{"arch": "unet", "model": "spectrogram enhancement model", "dataset": "short made-up English sentences, spoken by a formant synthesiser in many voices", "train_examples": 26041, "n_mels": 64, "hop_length": 160, "input": "log_mel", "win_length": 400, "task": "enhancement", "loss": "mse", "norm": "batchnorm", "activation": "silu", "pixel_unshuffle": 2, "widths": [64, 64, 128], "blocks_per_level": 3, "block": "sep", "attention": false, "upsampling": "pixel_shuffle", "init": "torch_default", "residual_init": "none", "optimizer": "adamw", "lr": 0.0019, "beta1": 0.9, "beta2": 0.999, "eps": 1e-08, "grad_clip": 3.0, "steps": 23300, "batch_size": 64, "epochs": 57.3, "lr_schedule": "cosine", "final_lr_fraction": 0.01, "warmup_steps": 1160, "weight_decay": 0.1}
Rows from block 7 of a small spectrogram enhancement model, named by matrix and row number. Rows with one number belong to one channel. Each number is 50 + 12 x the weight over its row's rms, rounded and kept within 0 to 99. All counts start at 0.
After each channel's rows are labels from the 100 clips, of 14976, where the channel reaches its highest value: "lies over" is the class under the peak. Only what is clearly more common there than usual is listed. The data: short made-up English sentences, spoken by a formant synthesiser in many voices.
# convs1: first pointwise conv (model.mid.1.convs.1.weight, 128x128x1x1), inputs 0-127
# convs3: second pointwise conv (model.mid.1.convs.3.weight, 128x128x1x1, transposed), outputs 0-127

convs1.123:47 52 49 57 28 83 62 44 64 67 81 49 41 60 57 49 60 40 49 54 55 37 32 35 44 44 65 61 48 44 57 40 67 62 50 45 47 46 61 59 47 50 75 48 61 70 62 50 52 65 45 51 42 63 61 46 66 51 42 52 57 45 43 32 51 41 40 53 25 40 43 54 45 46 41 84 66 39 46 44 31 47 66 37 46 67 51 30 63 47 50 41 46 50 47 60 62 45 56 39 57 28 44 34 46 26 66 49 45 30 50 28 47 53 32 56 44 49 55 43 57 17 59 48 26 36 54 52
convs3.123:43 40 62 49 47 59 43 39 58 29 27 36 73 46 40 55 73 49 63 45 47 94 50 46 53 50 52 45 54 45 44 49 56 54 47 56 44 66 47 49 61 67 42 43 43 44 52 46 48 44 54 61 54 54 50 48 49 50 51 67 36 44 48 84 39 54 38 70 67 42 47 61 44 56 53 29 09 68 67 51 48 61 35 66 41 43 73 52 58 46 35 41 45 56 34 20 60 58 53 56 29 67 34 52 60 30 49 45 43 50 41 60 43 58 54 47 43 64 67 63 52 64 56 44 55 50 65 39
lies over: /i/

convs1.1:43 55 39 55 31 51 49 45 52 54 54 43 65 43 67 41 47 53 53 61 59 41 54 26 54 44 49 43 41 55 42 50 44 58 44 43 45 55 55 60 47 55 55 49 61 54 51 43 51 59 50 55 58 68 42 76 34 51 48 58 47 51 36 31 56 49 63 53 35 42 44 42 47 40 70 54 77 57 55 55 52 48 74 43 55 47 41 53 69 42 62 50 56 56 47 58 54 52 84 62 43 34 49 44 41 58 99 66 53 47 47 52 07 48 50 55 45 45 45 57 60 45 47 53 47 49 44 39
convs3.1:49 50 56 48 59 53 47 49 45 79 47 48 42 46 40 61 39 68 34 50 52 11 49 34 51 63 60 61 50 60 62 57 34 55 47 70 37 49 41 56 47 28 69 52 62 50 55 49 52 57 48 59 53 41 50 46 54 44 46 41 81 65 40 15 63 34 41 43 28 62 49 50 59 31 51 47 67 48 38 54 41 65 68 38 57 50 51 51 40 35 53 85 39 48 68 70 39 39 31 40 65 54 47 44 46 47 50 40 60 41 65 43 58 26 41 42 49 42 27 62 42 34 49 62 42 54 44 47
lies over: silence

convs1.114:52 49 60 32 56 51 60 48 52 41 51 47 51 32 42 46 44 37 57 51 64 53 51 43 59 51 41 51 43 49 47 34 33 58 53 45 55 20 51 60 48 02 52 55 45 26 57 51 26 55 60 51 50 45 47 47 57 43 60 50 47 72 52 43 54 35 56 47 64 65 54 33 40 42 42 52 50 31 55 57 41 57 44 62 57 60 35 59 50 54 42 61 44 55 54 62 45 41 60 60 40 48 44 41 44 19 57 56 47 56 81 65 48 37 43 49 44 80 50 55 35 48 71 00 60 56 33 49
convs3.114:55 58 50 51 72 51 49 50 58 60 53 38 47 35 51 45 48 58 34 29 55 29 54 36 54 54 64 56 58 72 63 79 47 53 43 47 46 44 35 49 51 58 53 73 89 60 42 51 52 77 57 61 60 40 48 44 42 54 54 35 69 63 58 24 42 45 63 34 46 34 74 58 72 21 60 38 66 61 40 44 61 54 49 44 50 36 64 36 57 49 59 56 39 48 57 54 41 37 55 49 71 65 48 41 43 53 48 61 62 46 52 37 62 19 39 32 59 35 59 50 55 50 51 61 36 53 43 36
lies over: silence

convs1.38:35 71 52 57 46 62 63 51 73 47 61 54 49 49 34 34 33 45 71 37 52 38 52 58 52 60 45 58 65 60 63 40 40 63 44 57 48 58 57 54 43 47 37 54 41 56 18 48 53 52 35 60 48 34 42 48 50 79 37 40 58 54 43 33 48 43 42 53 48 06 47 54 40 41 46 38 55 56 46 58 51 51 67 55 54 40 28 67 46 54 50 54 67 46 50 67 45 51 36 31 42 50 44 52 25 44 51 30 60 59 57 32 52 55 51 69 79 57 51 09 39 59 45 56 48 34 57 53
convs3.38:56 41 62 39 65 49 42 58 47 56 66 62 65 39 45 69 62 76 44 58 59 63 39 46 58 67 54 71 61 55 60 40 30 61 47 41 45 65 53 62 64 70 47 53 73 61 57 36 44 54 54 56 54 45 63 65 33 84 35 63 32 32 58 36 62 49 51 50 85 60 53 65 62 50 58 46 54 48 43 52 62 32 54 57 60 58 36 55 38 34 34 38 61 44 68 41 56 44 61 52 51 68 51 44 55 47 51 46 73 34 68 55 46 50 57 65 42 28 49 63 46 34 34 48 28 54 46 36
lies over: silence

convs1.9:51 45 54 49 69 64 42 67 44 64 57 50 48 49 49 49 66 58 83 48 60 58 25 67 55 63 36 45 41 46 49 46 59 45 55 55 49 52 51 62 34 66 47 43 38 35 84 47 49 44 18 54 43 40 32 57 45 60 40 60 49 39 48 41 47 50 30 70 44 85 46 44 51 64 49 63 28 44 56 56 59 49 40 54 60 58 45 42 23 63 44 53 40 54 40 38 53 66 40 50 49 35 36 41 38 50 32 54 68 42 54 49 67 57 28 47 82 51 35 45 65 31 60 52 55 54 62 58
convs3.9:39 66 32 66 33 54 62 46 61 45 44 51 47 63 68 39 47 22 64 42 46 47 60 65 39 34 39 37 41 61 35 66 70 33 58 60 56 34 51 36 42 37 53 48 38 39 57 65 61 50 51 34 43 60 31 35 74 33 73 35 72 73 46 69 34 48 62 52 40 38 62 40 34 62 35 53 49 54 52 46 44 57 32 34 40 34 61 48 66 53 62 53 48 52 36 59 59 63 32 56 50 32 49 59 44 53 56 57 36 72 28 34 48 45 49 44 47 63 49 40 65 65 54 65 56 41 47 60
lies over: silence

convs1.56:47 50 18 64 68 45 29 54 38 53 41 58 47 50 61 72 68 51 62 43 69 44 63 40 47 41 57 94 44 31 44 55 54 54 56 52 55 42 52 50 39 45 47 55 39 41 46 39 50 63 53 47 59 49 52 49 37 40 52 54 48 47 46 61 47 58 60 53 36 43 55 66 31 49 44 61 57 58 51 62 71 77 45 42 67 47 47 60 53 61 36 64 57 36 06 40 64 55 59 40 53 34 52 45 45 51 59 66 46 47 23 50 52 41 64 73 38 44 69 50 53 46 59 44 70 39 46 74
convs3.56:43 55 49 56 51 61 25 28 58 39 31 35 62 62 35 50 54 51 55 62 41 59 70 30 39 48 66 64 60 51 51 75 54 49 48 75 58 61 61 46 54 54 40 46 52 26 37 54 54 42 55 42 41 45 37 51 51 47 47 44 81 69 30 60 50 56 49 60 39 60 29 62 44 42 46 57 27 42 58 39 27 74 51 32 34 41 50 60 43 63 46 33 37 46 30 44 32 67 32 61 53 56 51 34 19 48 52 42 50 44 46 32 33 39 34 37 55 36 36 40 49 58 47 58 47 53 52 44
lies over: /i/

convs1.106:56 45 54 44 66 61 54 54 59 36 66 50 51 27 42 55 47 37 51 57 45 82 48 42 58 51 49 51 49 52 48 35 41 42 40 46 46 22 57 46 49 10 34 48 53 21 61 46 10 59 54 45 36 40 52 57 58 42 59 39 53 49 49 62 47 46 59 35 58 57 60 58 51 47 47 53 51 50 46 47 43 52 50 92 57 72 44 56 47 53 44 62 47 50 50 56 36 51 61 33 29 57 65 56 40 31 58 63 54 52 87 49 45 33 40 51 50 64 47 36 51 55 54 31 68 65 38 53
convs3.106:63 57 41 47 68 34 41 62 65 54 66 34 45 37 54 42 50 47 42 19 34 55 48 49 68 53 61 40 63 61 58 60 49 53 54 37 59 43 33 51 57 62 40 85 66 67 55 44 66 81 62 50 47 36 56 53 57 44 50 44 53 65 59 41 44 59 71 27 44 32 74 48 71 24 51 37 59 47 36 35 50 56 48 53 52 52 58 56 51 56 44 55 41 71 49 38 41 46 47 47 82 58 46 34 55 53 43 67 34 47 51 46 52 28 34 29 69 57 68 50 51 53 54 60 50 56 51 34
lies over: silence